config = dict(
    encoder_norm_position='pre',
    encoder_activation='squared_relu',
    encoder_head_dim=64,
    encoder_parallel_block=False,
    encoder_inner_norm=False,
    encoder_num_experts=8,
    encoder_expert_mlp_ratio=0.5,
    encoder_width=128,
    decoder_norm='batchnorm',
    decoder_block='basic',
    decoder_upsampling='nearest_conv',
    beta2=0.999,
    learning_rate=0.0019,
    eps=1e-08,
    lr_schedule='step',
)
Rows from block 2 of the decoder, named by matrix and row number. Rows with one number belong to one channel. Each number is 500 + 25 x the weight over its row's rms, rounded and kept within 0 to 999. All counts start at 0. Numbers have three digits each. After the name is the row's rms in percent of the matrix's.
# convs0: first 3x3 conv (decoder.mid.2.convs.0.weight, 192x192x3x3), inputs 156-167, a 3x3 kernel for each
# convs1: second 3x3 conv (decoder.mid.2.convs.1.weight, 192x192x3x3, transposed), outputs 156-167, a 3x3 kernel for each
convs0.104 098:482529516507524472533530502498509515550536486519474460531483486511523515452508462490516515554490486496511500459447500499455455506537468510489512515497489470515516479472502481515450490479523460528497530488486513466485554487441506480492474497524502487503510514506482504498507477501513528505456497526512499503506485507538517431
convs0.105 109:525505465450482511474512461489459474512505532546523522519530551515499469480510499510476487531482515511497511498511542465519531458467478483510516536512469507481495500464473484461468491475492494555482510495470522557488476492474458463456490497513503545513499507508486507496498481575542478460502479508493567534480525421504479483
convs0.106 134:485496512499460453505478481489501476529545485475510483539480480508491524463456511498488490507513530467468505542498490529481548528518475485525521500471476571538454496498512499480516476524509469520483469469496535516487469515470545499465503505493473485522478555473534498495502478494506502509474459473514471513534503557489531521
convs0.107 083:505477522463469514504487523524483539534469554540524506472482525480495497509486515472478510518489511536485516476510482500491466500535469533474481461513497484505466516459483505497527497497489527560503508501516498437486492486475514452508495478468557466529464514516517542500474491535545555489516468489504528471494482447549525497
convs0.108 089:481505522485544551532466454529516543494478502505560487514492493502543483510502479543534485502484508491483496487531536515486474503503465510519501483447458481510498482523506457501465475499537475502485512523492511535529526478462491499481482470506478514530494428486495553452485500502544488493452505542547513503497529522516469470
convs0.109 087:482511524455501511498460485481505487503491518456527488537508501481495497486507478510499496486501518488506515482488506509550513531509486499533485476486480522443525501498492541506530484492487482490472477488485467491505523459454477491522449503549527476509463517525495499491486519550451530536448523486482481518503527488529496476
convs0.110 110:479500524492525481533496485489494537510484529500489511519553501498500496532513455489508479471452513544508478517476500520508468476472468471560533527545482489521481500503487502481466532443471524500448529499499497500515518465448461479477504483521502493530462513496506473504521479538502417524557483536487508463519512482500493504
convs0.111 087:496467472474482457479503515512492481506530470512511491489610511523524495504501467529490547478536510503488492465489474502571592501479478476491557456500514503465501511505514483478498484522480537479529458522496500514548472472473447511440493473476531507494508502507514503519447483510449496475486479503530520489534498482474498455
convs0.112 084:478481463478516522481482518489515496496518498477500482488510472486483489481515553504492515489532448475495496496476488494536541474474538458486483503489486510473507493491487544486492486504521549536562516475498548497507461485501495492481509467512500502502498504502480519494518492512484473544499464541467541518520491452462507488
convs0.113 077:508515498545485491459511506514473515509538520487502473473530515504478471525490493520523505504493501519497496506513499514552524509497449450444580499415474505522470508487504499538523521514504524517457512464540506508470453480462487497493525501471478521531505494465463495529508509500487498539461491533535512440535471493459504457
convs0.114 100:466457539480494496527488495519468528545500531511576516489493485479528484502521476532475474467502516505522516512512504534528533540509523515489465525453514496461502483512496473466516527492513509457500499506493504475502448508447525489465462520461547497478494518482484485518548538477482515530476493505493490554530478466510503453
convs0.115 080:466474476470510468517524485473486522538520563525486510513463515498492517528493477499507497517492508535504506522483496544511496513487508522508488507523539518474485513490500526539492483493536472482493535508458513512471512448443504483457481517465513469489492504494527544459507522498531519487512490527466502467487493475514495490
convs0.116 101:515506502501492483492492507474500483531466511501498493541553504496459500507478531510494513494467504539519520492529496520478520493490529555476528465458516448483508522495460500483480474483479489470472522477459525513478498487430526460487524527473517501511478458489502519480501526514508480484479515542503448481490500486536520499
convs0.117 096:437469468511499515495520539512551491525525541496467552514505483473523495498523476521543472510526495494529475489525496531519496535437477490492467573479463533459516543482480526493539509509533500489496493477465489503511471465450515503461535581492545480483503526492497494494508549520508497549477520550544477505530460504479526519
convs0.118 094:485488479490534477518494511513476490508502493498475461502536489464517443481482535497512515490503477518469483510513482557535514521524485517509500527503521487467474458529523459528506528459519495501505501443459490505471508486457502450489544513468521523444472523493483463449502506463455497509491496547489504532496481481498461446
convs0.119 116:493514498516527502526485501487511472490505517499487517489514513474498433445479554486493491471508530555501506490505490449459489530505474525473484473506499481456460486501471485495452484494567523482557501455453497514543453482550502475480532470470518464477508500528534479498498515490493517505524520561483484483459475503496507496
convs0.120 103:541520491528511472503531500488523494492494491514498508478527535484487508523515466464507516517495497472514559487500494531513523497506517542458487477463556496497438507464468489537492499488531523533505529509437419474498545556475443477494519508483520481507520507499465505513514523523501489461475488559481517485476494497501544466
convs0.121 093:492461461523510491475503469517505481503497514504458505500470415452469513534463512517510517494545443494495514518482536502480486521465501518522494525497487518502473466530512519544532530539510570534488479463527507528513487466473486516500522518472528494504474521515485497470511493512496516485483488526484525507496481449507490496
convs0.122 081:503529508517469504454478479496477503511540488459517489501503498532484450455467502503471514543487519493482498539466484463482486459483477457488499503475491492516486514483531565516507479507507498536515462525496521542505484461456487477473574495497496502492467446522472476465488489529535497514523512498484478499491509501521473502
convs0.123 080:504474465540478502509475481493503483469483497500456493517492520487472502526515480514466498495493529511465514497494506520523493466476490505487496490500490456479487491489518521508469469474546525519534520505466472509527497517488466466507494472517522475497490506520490496484515521499544498495471520470521500480497482513552507510
convs0.124 100:466470522464492550515533474449507492540512472489482474454464459455532490520506479520502529496518543500529501479547502497482474511457481504499505498434462527480504495538516531550487511487529476500477496549501510519486473476470491542471473553487527496479505457474475488489445484490526520502474494506504474451530530517531488534
convs0.125 159:507485490496488531506494500481495494490501506498495508476495494529492507521487498519497530422490513515532542518510497545508510509530493491443492544490502532530493478524502463498525512497529495490510414481511549524486489493461549519466550531502529485513474495474492526501508501499489506503498477522509501509513504531486478510
convs0.126 091:504519489529494548479507505481490499533495531480485468536565507510505527501519540515523479491487511522511447505493457496548532499526506515461471467475447489453493534493518492496476513531509446434516471478494452484453500465490492513434479504478497509508513515504505494502490465496511486524464469476514488496488477508525498519
convs0.127 089:482514486461527516467518475505488532532556513556523467478503521491496516502507499503516521480488474515484470522474481516555475506483502472537503517533525491483486492494525506476496529494470464507553529531504517500446441485511506427455527526468532461501498531478501478499503509484505457485481500515528519489533510459512455472
convs0.128 131:520511502500486449501509493485520493477459459495470500504515491442563553502546514504469522472522492527486520494529494465474476486511511491506493514442517460518498503521501490486493491496505515462518433478502484483471490462490483470531542568565487481509498470475508524518473458462453478450513503532471515527528518507500499529
convs0.129 116:524463525504538483514527485518497476501470508536501451492498470475530512498484472478485512480568485521522491482504498485465544461498502510485513547500546486517476499534501513501498537506564512552463513508464518537491490456453488450502483503503541462524505486488533504476476527521469488502500477543539483479512475450488497537
convs0.130 097:513511512507516473452495472478530500478515517483478472505506510474457489506497487516473529515531471505513495517514534510500503505501485513537467512513529488532538478486488488499502475524477566520521488483527519509468472445498461472515506473521480495509520499536498488510483506471510505508501495516518509502507486434506487516
convs0.131 090:510533499516519511492489499492498497534509501532506500468496472511488485480429455521504486471507483527528467490510492495502468501491460481499535522513497476522475503532515487552507492461457511502505464448499522501472470474479497479490536511441496505514511468486493481466507519537518526549499519481479486499506548500508457463
convs0.132 098:479496497526540491484473485477482520482524503495517468536498510479477502484495558533524506511509519484499484529495477538482497510535465542485496499520492518536445484466474489472524419512539493513485490512520489535510528557501486470507560503504489486492489481520438535499538474521528442552468470489556548492514500463533490502
convs1.104 099:521525515489513540490463501471516489509499480515525496470458510518539492527484498474496492513519479487551511500447507481467511517505490505517512518444511491502466470511487521534493557512511511505482532567547489495517493474506510507483528531489488517470534519471521499538490492496483513480553542498499521502527490515502508505
convs1.105 108:496507467468476518535515528522506516513474508512526513495518493503464479477520519535531522507494461492482432529522519489496502521484528484532510481536517456473469508471504506520486498544481501525538480519496525518510508505530501533506485506509486499479483470493490481524516507539513454506501495533470460462483501535479485490
convs1.106 145:506516528494510478543550510509475526509496516505530471472501493530521524460424433522527522513490462507502542471498504514556504464511475529509511469478477508493482496502463516520501496477480514500499522522560463472450495524479519546474447473504466472493523500494453503523487485531502497488503547516505493454490521487504532535
convs1.107 079:494516500443508530482540489542504501470487534480469417519456491473466477482492535509504458465483505497483495519468512491514445485496519488499485446462502501483482500505486523469491474503517467550478469470489513512444469510475490487557516467480482517502521500465469522447490523461498520526501511479535528478517504490461474496
convs1.108 084:539481502485504487470474543514500481513531506479466534482508499517517526499533460496507519519491528500474501492513491492493540525478492481503497543454479487507486468511494540482488468478533464464530484483505526493515507519538487520519493498468482458509527508475498521544477495504527495462475437464561470465497511517498513537
convs1.109 088:493552496492516501485516505509486503478461507529500551520495482496507512494481487509487531497483460519515498523553486454437496478460497532540526478493511493462521512522502522442443504512513508471523496487540510484455481456548487476522502505484512495500516509561507532487489504498502469478499537495516505479526523542478493530
convs1.110 114:499513519510460522522478557489517501507490506544495550492507525505518502471497520501524531532487571517495531512472491505511474511476524493508505514515477436474468501477513504499518536474547505528489551463506565527488494495482536541487532466481489507523476511517492514517499475503516484522490489524496498474510473531478472503
convs1.111 091:508503509543487503495503493511487510474522476465524486531516500519554485442454532512506461487486466521524435523472508527524469523507534477469473527484474499449509502504471484498503476472450481504551492495516521520477472533508490501518546533512528532471525521505530534477510484466505479490493522489513525499521504529531517481
convs1.112 084:470499509489515489512488502528521482499475429499494493472501522510466483505531554505518472534496474500531497501514465462485489507503519522490492482501490467525521514460445531533497483486530458537535452494459439475499533534479466502458474495517522476528495530485480463446522474480509458502543508523551489485548502503534551512
convs1.113 069:515526517503475455502453506525510529478517528531486515484514505483492547492481502482504444498481497493472524536461475474557470484496458522487482486512478494487530535503494522503470520449466520430486480524493512483516514482467466532521511505529511468499522489487532530486488487510495529505469521468553464521523524476513527506
convs1.114 100:471498468528512500473546508511527493490491475491489489493483495513455542493507529507522483498469515541492482478530484476487443478479543490515492461497474532456489499511490513494502514515543507496522494481493463478525476533504485556475528513496481517516492491529526452472517506518533529469501449488488476536490502485479489581
convs1.115 082:502495486469477502501521516518460479506527475488514512520470510482472516472534523506542535516494530492481461523450499502490530531496517512479502496517494496463479528478521516491534491507479542476506529507523501512479514487499527520517485472536531453497472485515500485518516505493530558536503504543468513507474455476508483550
convs1.116 097:484521514501510508445535527527468486501514476535570537500538505527520493516429453495526495501534491516522519508470501519481468502450513484438504492442484484507503534491492522517482516523493520543525521500482541515500490470539478501458526510525512498479544526491473507502446494479537505495482492489499503500489518506520505476
convs1.117 096:472483519502465469492516502529522498501512518508469544497503519491485462552563501515458515529550483497472454469508497536465472486460468481497533481478512467462520509538509495470474549485459542534509516481504508547532508465495479485530524534466482472532503485551515504485463506502563509480532495523517508511478526511474464439
convs1.118 097:515473473514483468495479451492488490507503521502510514467530465520467480499426485486530502523507491485513505505503491502490491491494490532521511517501496461487454522455489515509477480471497504525536520530547475494485516500501509498504544520524521488501511500540569431511466478487496503469528488515496504507455454513508474472
convs1.119 120:487510506529493482472455484465511496500531448491496487535502527505468489496497545495525475518514493488533490507505540511503503504516484533502469474493510519538502479486500525533519526476486478479543478486432507476509505509509529531504491497523543525429500523512527490469473519470523523514541514538504525527482479514485476487
convs1.120 102:532516501470451503474459478478509493494481500478520476515447489466476472505563537468505533521509517489471493497501495495467467514494472572507475484468514520522521504512523533512504518518517458474517501481500511551557479491516487474514542551510465478487535538516489476542497502508515547494492468480527524507485486530489475475
convs1.121 090:487482511495512472489528492479524508480477495505494496527526469503496509515509460488503516552513487455568496471499475490493504525481498485449545483483524509530530497486515526468465499514532480472481450465522523453425515493473445463510492487430525480520487453478475526500471523522526507518515465506455549497501515515504517507
convs1.122 077:521502546489486471523529535483474524481509494517489531531521508494492502514507511480500505475510501548483545524522511487458436460494461496492452487510543503517518478474544474525490503511521493535469467502481495500493533518425518483525498492507530485494456506475483477468498476518481452525476547527515485487507554521485492516
convs1.123 077:470495494483471513504490463505495436552488494483497494549509499476462503521555564475531517472477492457480496506538525496499477478506493459511519497488503455493480493493512512508487496481506484476538491516481498552515508504503448485556549508498536509497455503489543528501474513499493475474499460520500507481541517536509509472
convs1.124 099:503497509510493467520522507555463501521537531559509515492478497527476550487454477486470515549482503549510510495528506503522543509456452517515533492480493519549513537485454526492476465458505504468502481496524479487536523454520517490511524496501518472502542460516528538482505515491535541455525474519535519511459536483476476526
convs1.125 178:484514507506484474515502530470481529514505489479471538505507510501489470464493494502491479502487536493492477500456478520516505495502488513479480535521506501538499508494504498496538498496529537517505414484476508484492545510498488483490501488505493474494431467504532543511482495489554534522506505481504505465499496470483516491
convs1.126 092:507504494492512499541512532492546487470484511550546479463481511480485488445416476535542529488511517547521529505484540503493492543537491546477472544521511521522505512510526513497557531496501499522513560531510489492494529471540533510533501529503496497522520501512515518521480535566489519510532542547516550478488498472506494488
convs1.127 087:526481467505497507436503469495519488502486528478497493531542494486496519501495514526487478488531490524523483477549533479504516510532526532546499511472484492502512477476462493519487481512508531495488495475518489518513520490467512512511510468546467474479498474499516482472497518511499531508503507513514519545530507484528472505
convs1.128 130:515482507556513521520513496508520487528546493513509487468446494468428482511452473497506528513467540512520541517503479512519503482511535488524549479550541514523518516520485496498505501505484485499510489493573464521534471467513455495516495533506484494467555490464482520483494511517537518507536485528510482472523463467505494487
convs1.129 114:483508520478456490509533536522537502502513554561504508480493499514532508507511489517508506539486494497530527521472462520527503487529518514522517527557504515564490480488548525472481455514456504500491496515541536522465484531495568570509538497504538507490528482466432506500496519518550490504497508509503481493514477454487494474
convs1.130 100:470513452502474473526469492516550532514482447470499514492477495494507552508529520523544517512488515459505515500454515516493480497502504473456523526461504535520504494530519475484501492512486464499484449469466483547500537479515510471478508535503490492546486465448506499489496536525492511496475484486525500482484471485551497489
convs1.131 093:489472480487546499518492486471507456505472484523449528578556516517530497481516512491473461495512508507495427520503501468445516497461492509450476517510493506475494485503520522473502551525510534463525541518530499450487527482457521506485530502524511467495497451504518536464474489477450495514520484518504462524480491507498510527
convs1.132 096:484469530482488493516478515541539470520524481488471481474519531483473522518498534494524513557501548521483461530483524487509485483451478534530496474549503451502455476504522473495511502457523504538500497532482521553541478557499454528485518522493481532510518527454503457528534521537508498486475481453529505470450474488506566463